config.yaml
objective: "epsilon"
qk_norm: false
patch_size: [6, 6]
optimizer: "soap"
warmup_steps: 230
Rows from block 5, named by matrix and row number. Each number is 500 + 50 x the weight over its row's rms, rounded and kept within 0 to 999. All counts start at 0. Numbers have three digits each. After the name is the row's rms in percent of the matrix's.
# ada: adaLN modulation (shift, scale and gate of each sublayer stacked) (model.blocks.5.ada.weight, 1536x192), inputs 0-191
ada.346 131:542475563443500495498466497500501481529511431509498531568497532410447510591448499488409617490577447525401462469521433386484595409523468504534490479506510411595574524565490552395577432538448533453475486527529527503446535493526495405447500527458405466488563527437437436590547528423490542548458522544545551445434560419457474533549434531467451465470572509476532489519500524451450453531457506559465459650493425487456555546495569551425515549503479515480454536550553498537515469543569446513537475489434584487500511499567544440482485390491463550465522437585433523442459446437468418557
ada.347 115:516568567469513481572489528456533497439486508470537523559468510572596466359432541522491440504486473429524454374499567491512448597439562505465476453546535452594470640490542529484548627538543484489508425453519606519412503468467433586507518594502567550549441571547478443560485376523507509533438487531477496570435485437447570469544509512432450465480556511484445469585561478483544478454469533503491574558492499438484525463540514589549542526495447501509566548428521533402580510458563527499509464531513588453530474548463466553512500464499508526530480568538457531550524495623554466569
ada.348 118:574547516636570574396530491480475563451475577502477534548495517539537438473482471403559527461588519431495519437548471581432476524442503498474460496551489570564500514419560513475578519598531477483559567529490539528554598560536439513518467597530429527445550421515472540451540486538524546563523558457414423489452489482484494484542532421534419398532488537560490393556528539491477480512520469574488465495546543458583454479499610515527585516547485537519501514410524485515530518516541510481577444500523543419521480554390523441508481558384519529581467416595462501505507473549588568458
ada.349 105:457472478562492484543462438581467558446483505426552464532476426507585473526528623483473516449593507457513506530474457544372611506475557563507505544544498530570575497512536456565522450490544458458406415547586435602427509536358575475452444474467492464503456521622513528475601564519579507512467562533467505458545470516509517509485493524512501378527530409539405445478541574556511408546462453528532548546550507441541440483500452518456533496513557498481501486556482551417506468490579443362542470597446467484504428468526537579514495505486466468524461524464543516531469567508424535506
ada.350 124:517591528351485586553423575488592407544502477457459589484504490537455556471552525586540504567456479522412503435549535551503510530546538452447507502502530485557507523517506540528503525453527502543473482529505482580556494537471549455651434491485531530500515498555487533544471554486442498488564460452555469539419498503518565535555544424555450385399522434489589403485491505492490540597489534481513421476530549506444467541555471484552504486532451504510527552493545470549450500477550447458501470587561482471368461556506516487562568399485473426477640568578503502548527451640528501479
ada.351 104:451426433516392479466528416590409515429608526533490489470500539517527413506502465513461468482535454358539458461499606422483536538544465549560479513466459468479598452515485541526550479518497504456578486493593417510426526564481421478455502392472525521494444418447518497446550458602498423509537449503443528519530484468450498544567465469455377531501552537514506560532509501449549537482488513538445493569474485604524503472518409474488431480540560504464471412486498540547481473526471535509599427521468494514465580433503414498412409470410597512505464466589554468515427528499539415573
ada.352 126:557464518475509646553512484470430417452515512447514462490450539494430508471537458536460393475575584504518456386477466469478568525496583528501455527573556519502510455463514472598462550571452510478502531500504547507498612545518602428472469612471419487480495473548456539556528443545490519501474488518378478462465436439516464516579431566429506572495507500562439567503556443475488582488508529526456520549466489537455486602418489491509554587445465545419476446474546587472508483500587512484481566486377522411514417494520526534478540469548490551595464525506499454560398551536540515380
ada.353 115:521506465432526392615459484516567529429478537467513529452574557563524492493532428570529472493493498509515535377489548561505561447538529524518514504578465404563497465508458513523576520534502525476482631431519540466440485466449490490541435493558511464536543434466451572411449473458435515571482591574468497530595532482614477578627477557513486513495512490553557534548400475457497431497446608551526576420545545478509484539521507473550501555481567421539485491492436523478518487547390540491458446548480524447463440491527454480491613494552646504465538550471533513466480401522504410475
ada.354 135:541352503538432564487471400485449450530512475447498458482560449435508413516497509506531552414505545573382579476465525529502461446472440513521437513562428522559465513434489485473502509501539556443483451479573537529536568521539504556451443470505466484377492508468536491534519433427450481558457586510505454449536478498502553550547430518474515476518529539447554479492481457434545443451497579551576481507551530521576438429387626490432522489463639617476610485507422503482517451454620504471438540457378537499466487500469498518560533462489373521464468434461517508487505538474451489496
ada.355 127:465606575523498531493515399446575534522499552488493497606510435497465504500461451425513507506529606488438526520510489507489535494496492528492482497533531431528453558363430572490508524546602467445564586437464573525517529455502570598569611433499561418528466482532474517452516589492579492528483470478506511550561536529559511491492479495489545418431480547507566469536541497562472589555436492612484578485519595443577534469541453552585526519495464513475527514491472570468499622519577439511580562579500538445521603522485507501470488603525532442527408438576460514562449554588515468505
ada.356 125:522466562521508491484547491440465544452479460531494655501457465452488505346507495539484468582541425441592454496485387550474393432408563543579510575589466523475491419462466539442558513547509491516483411455475516461513473443517480378509502420573456572543504606581467446533563553494462512593499579488470501492508453470548522463494483421545433427518540524446552432573494515531470542495482524476540544597529487442531500479520469521397517550519510535526563544519467526515638480514530550493497544472537471455496459529481483561584452473441481509521518637517464563507449495551565538571
ada.357 116:440489537533565428565414457519529523526430548425468577548444641427525497459524493490431551517419541469523400503519469409545516462570460530567448472481458501481564511490453511468594497445526485558472394519420549484577535515553560440488531457482525487480523487555517521378431513438516507502489550506473470494464543554484495571524406457490463532520592604496495502493530598583414511558454490436544439579473513450485485507598442554496492499499561575570486537642384506515547440448565488439458536461477420597452443560499510487538539482528475413457452501486513543487574440461502492483
ada.358 127:553483510606490571642541560548587572467578490532522437554491476455503507487513455494491413427451501518537519506493542484470540440503514453616482513478507558527524536471477499527509429598524422498546539564449428443377520483520509600434535479442487558479511570487506447515541399433498548457465452505561469533490479521504495573489518478601482481521494551492509534515436575582619468524481412450494516461480539583440453362524582530472466500481372486552504445431557525514533492525419435572536498486545499578576485486520550499477450546418474449471515491502425453429468571382464521493
ada.359 126:543439529527443479483489437550514471489434459526464506520477474441421576531509527491516529453568519428499405539469511486572516459488524413468456484545487429488456528521505449540482369538469560502383461532521563548536477499505479415520537555443547459462542608443480509481537618486514437481507497484563460507492445509472424455392486489505462447508383479543501576516491524412517412458488531594505479539403520535512438513340513523423471459438487538553476486448476545573470496506396609482546541452479490444484446453465590453496423527500562608482433441469444465417493544513431549403
ada.360 123:452601558507583455485529531553508504529539498416536561500470457528548560455551454528533497546495515521586542516506482547544458566550533475449540577582526459529492499542506509492603545448583486637485499507401565524559488488522510535599524567527481469615558516549517490611549544548501619501495543449481523590515530510461555457532549483469527434515523486492465359581504464489478502451532544389542527441527553395455458484546534544543455534544478427527531512452555499544555524481553521507477549529623536508410519606493429473513520535564461424521545573530574536515592481619475473510
ada.361 134:484457473459477470532522438451458534454466425485433450545488502451536466554504466531572468476558542558561483567469456493544501516494635507453483463514513532566591550386468440513497479557507460439534458538614561577483447529478488426479629523469511426537486450562503490515549572468502522463460429542512522462428540435525470490558508517556509526486479485470454504540413469594517508531514446437455487476487467472611455519457457415487550487509497531523548525498511518453445506456511592520407447465525498498658425393577453442440363429505450632450523441440420469484505557546508505416
ada.362 125:515479485440502609441427492558537545515435497439568559584532500515500427502533454469572595500488431361532494490492488528430438511451453543443457533463583438498502508481473462429548554555491541493506385533490601379551547513453514397398527470479570445491655542452544489452459498569597458571486519467529565457429474507494481417496467458528476553511499491475397507471526536475456466505471466555496464495474512572499416445554428490432507547497482417561486541509536625537544506466462531489463481499474525455434531487494559562586503614536467461481420505531572517522576468542473495449
ada.363 143:443487427539534487401492525530495370513446491444619374429523489495474547545511500514484416578493484551506443563429516447471425480489506457552458508454489493441475494505580449615470449474465428597540523466570458578493557545449593671532554485468498506478429613589463479469514532580502555476537484566510472519465525478509471472459481487536499539567490507501507628428544470464480449496426493524443486492502521539387440536530530504508440584399408478492460469507503473454496475524519459517420473456551446520498509471540494465385551598568487506480588473457443485471497419505493536488
ada.364 142:538498516500484509521469617456557533439544540440446544534546455524512522620524533483541546539424474453494532456577485511478473598483455449492566469533455516600483517433477461451595510439537564548523540573462554468529481501524546468535456535534523446526462491477542429535470522553497439617498522443515551473485458582525570522407513576450417525440534491434385542508479472359456503555478541571542538473536515459502529465585531482535525578549448504489439541449576409528538505413585462537469411582539571466512479536485374500531472547550486436442512432615469515589434509534556450484
ada.365 119:444439351563508483551598589448549493395456553453438459552497521502516514533623425440548485389497501526549458544513639557505548530610454500490513502511534444511556549465441540511458532549456485505426463542458494477537428421527499591456427534542487547567561446446465476528527444451421488633453557543501524475486543430561487538485547494422581392488526505558484504557518531474495550525526549442565438520499540479525465426536559410508458585535480454494514441533452551485468522526526456438498455538574470516520544559576496499546467475528605498563495454573468580469497483519477537465
ada.366 128:532496564529558522495653578460545529503468515467488466477551533507506380409495436489532424507444535484449480568547508519532560522469599548493520489474445488510514422512586491455476546476479482426515583549501530372457478471546426403453362523515552516459554558389546598487460498442477518589539525500449476494514577481556445468558439528571549442498481618537546444527468545455458515459512531551519448528519405511488371524460487465475564459445411446461470502487448549394464415525564516492459510458512487522574521472493512509598487558471533472549425461524535446558538451461493470567
ada.367 140:557532663439446444585492553494530491542567547515439471473458545532492499563471529540550512562517500457504477396540563479506553628445519507426522543518493496549463580613509496377394552431499546469478462506476473488631506570505546456525565523500512503552470427479537414516599479569484566561505481454494463538510499458545465523544554451543511475594542502441563453569437573564564577447391506542514508471456616398542460564497509513492521484474476593437525447543484502450489535497515537516498493502503422503471437557411460482527498505457568447476453452541534483409498536559471547562
ada.368 113:447557563502589477473441462459547463496552536515523477422455449525461493440528473583535431562463437516510532497495394482578546545443597429440475552465449441531502448512554487443590466410468487505384497399353468521474440474575508440554490508471523552470464513493391519427467624525459538546497488421537499545528449531510489564520451460464509519497501471402451483435507470499515557611550548572550438514494471388500453528537499479450457454488567492474480484413535498420463489479469547471562499479566574474453414454542512452608483445539498494500483558516487516495594449549601411484
ada.369 109:549533494453542460480563486524446435472407485513610603619487430481576472499537469452537548550622411510452403450498524525512498530497566483554437477487483510462481544554540509484444524492491535475522479486409568524528470519466440485520587479542492450507509511533476465532522536468307512503560355414516437445448480457486560488540492495584514454532504472482584507452485474504465445505469543428563518549515563503535491502529610473418548452512573559517546468467456515485452501561531480432625458515453462399525557529470611521540502484490543514495424481440489480433633510516462455430
ada.370 121:592508580575520529514520522450357555511496498549483466503514502375477378459511366509577507561480527449454510436438508435524519597410438443506417550563528617454581555495607522401485505531508519500526452412575583534574509491574571454498442533506483516426485546435530502471499449503483531540415406581444483477524456459505504485486485445504565534514473466522552444380462451536477458537481467512491563507511493509471493510433539491494475484498518533478525467470501534406447425528457536466579443417490529478532497521502496451440473516545600580467433570539556511433479546511463537597
ada.371 105:466537444496553569419500445494538484550520494443433497499477515595501475503509535524588532475403491531528519520443507421388388489493462550576479598500479502532480538571456498553543533594513546461506570563523503483422454576405532405544521563523485484546500466514599528591462442558481464609440493453534473464510441553531532444374539491587432529413489469494493452515539623571466569512503562563546520450522530494523539470530531526423542467539504561499450549494570486519563630475450463470553542488615449421486531478445552489521526498480556492498489569406520468592565545536499465540
ada.372 135:560398469584512526467472481494484486513523506526488397496496534494529471452415477420545473430527515458520373505514596470595426481473547464481471439537450432600500609499565448497462475515504465521525512490578599562457518440499497435444531545463488537481483368475495549438542384492513459493492622434517456437520520501548479411511475509572454522439528535517587626477527495505554495422443529529388510557473553430451518483427567464503530474439514556553508499478433501455508481539544455528562499407603467446559456462449445562533487508438485450607515465548523563540427568491527521476
ada.373 126:577478474566506354498522516589533564517454535541497398524460442469560511527505391531455514477549579518456423465504485531498592516485503594478473485511530514373582494415491446486505397581491487482492472509544460569550477532462573500534502457512426537481536552466503505482522485515551504551565468590527481571566474574454561599485539521415425403577513561481502549416519485441455467479473410480585477525473489560497526512544445449459509597406471558522485476530480584496454453534420456503505596396473467564557523486452476472468568426448494450518455506524554511571536401442441504562
ada.374 113:406543514459524621511449507565588540526482586451462557488500481527484456525481513482522529455466482550447434459487497539465494492538427508486464499453503486556428524388609513526493489413533501538501412459503559492476449470467534500533526525525467528501457433631516421444525576585607493413457515423436539512480495558486572520429475498443463537454466596545466530447502472509584531495464383545482567523610430505433392581494369511486521464545347472539508472549520430530494463579434509481516471515438492433510490472492474518490445491569471535489449573405534457486442490564565466526
ada.375 125:541548506558474559451564525535621448488467560526532495499458470618476434477424516518479377526520480454495440520462488472413445537498469498488498563539457477523429564396449501457588492538498462516500602497490571525560449430513554481626543539530587474562518601546507440527540523570488510620475454560517396465419513505481454485454574462477466432429490516462543424466441366557368540483467558433488512452588535465488464476535508533480499585587517541540524500463494475512541551487493471498473545552555479469426499540470502572403556537457571480542523506523501579530462587502528536547
ada.376 108:526553497520527517601559545647503468538545524449505393409492454545549487449576417560467487542476557509585499556538591531470417540549510539489520479509520492492573502460547434450546554587502425480511497587512537578472600485586499459548465440554457492483503500521532487537537423553482572469504538514567441527525492436450580618571525566506522505424491507468384467551510590451427551505444547506490566550467511437453536454530515552536460541522488599525547473491607470452515464611478504543513516535536442506518547512566447564483453518551459562486573566597393513538451536481443533475
ada.377 124:483560536570517528540441488532486494548572578460441552570467483457528376549475501482556493536421487527500437541438493544597436513480453519404467505489503558508555387472529505435449467517535462404602532526421484532569425447492543536558429407537528451444525515516486492495476544425552554505443510541566500525549490522436554530514434432514562503471492563466559477488508599496535517389510602568470501473496518511515476450503442566528463540469384505482421509488476497605539529380526589486612493511529577468499497434630413527454535466565521510519566541465435549578508424485500486463
ada.378 125:500546581464594576528467539516500534510453581482547530479480520602465460464500579469488508598474421416513481563468552549426563526509450444458541485565508511544419459486487566435551521494512464470450466516506521564515474526517428485644489464554554486504521600583521500549552549506514503474511548544488407532550508457470482478499549431541401383556481473429521357509464524418472477523446564475515558535571472367495450519630551563528504459529601558417489465555472453512566455527478477462518495481520418418491489560494523477566525550526482494473581571545495462450526408579508438514
ada.379 139:483468493500511486557458508446393555534530507527429494400493539531390494522454542501510495496444511514517543522513466481542538460453515457421460519591574513474562403612497545484434487529561472420490539559524515482602530552472496581464498481498454355529551456460564547488523461475504447427474370520534493442480517538508490502438579450507539500564442476560533441513604582608586552426512535434454496487505423422491507386448497462487570423487486510467495461408463515441461511618476499529545453500398496577525426444509503524417486507510467538530467480443424433482506485428444590451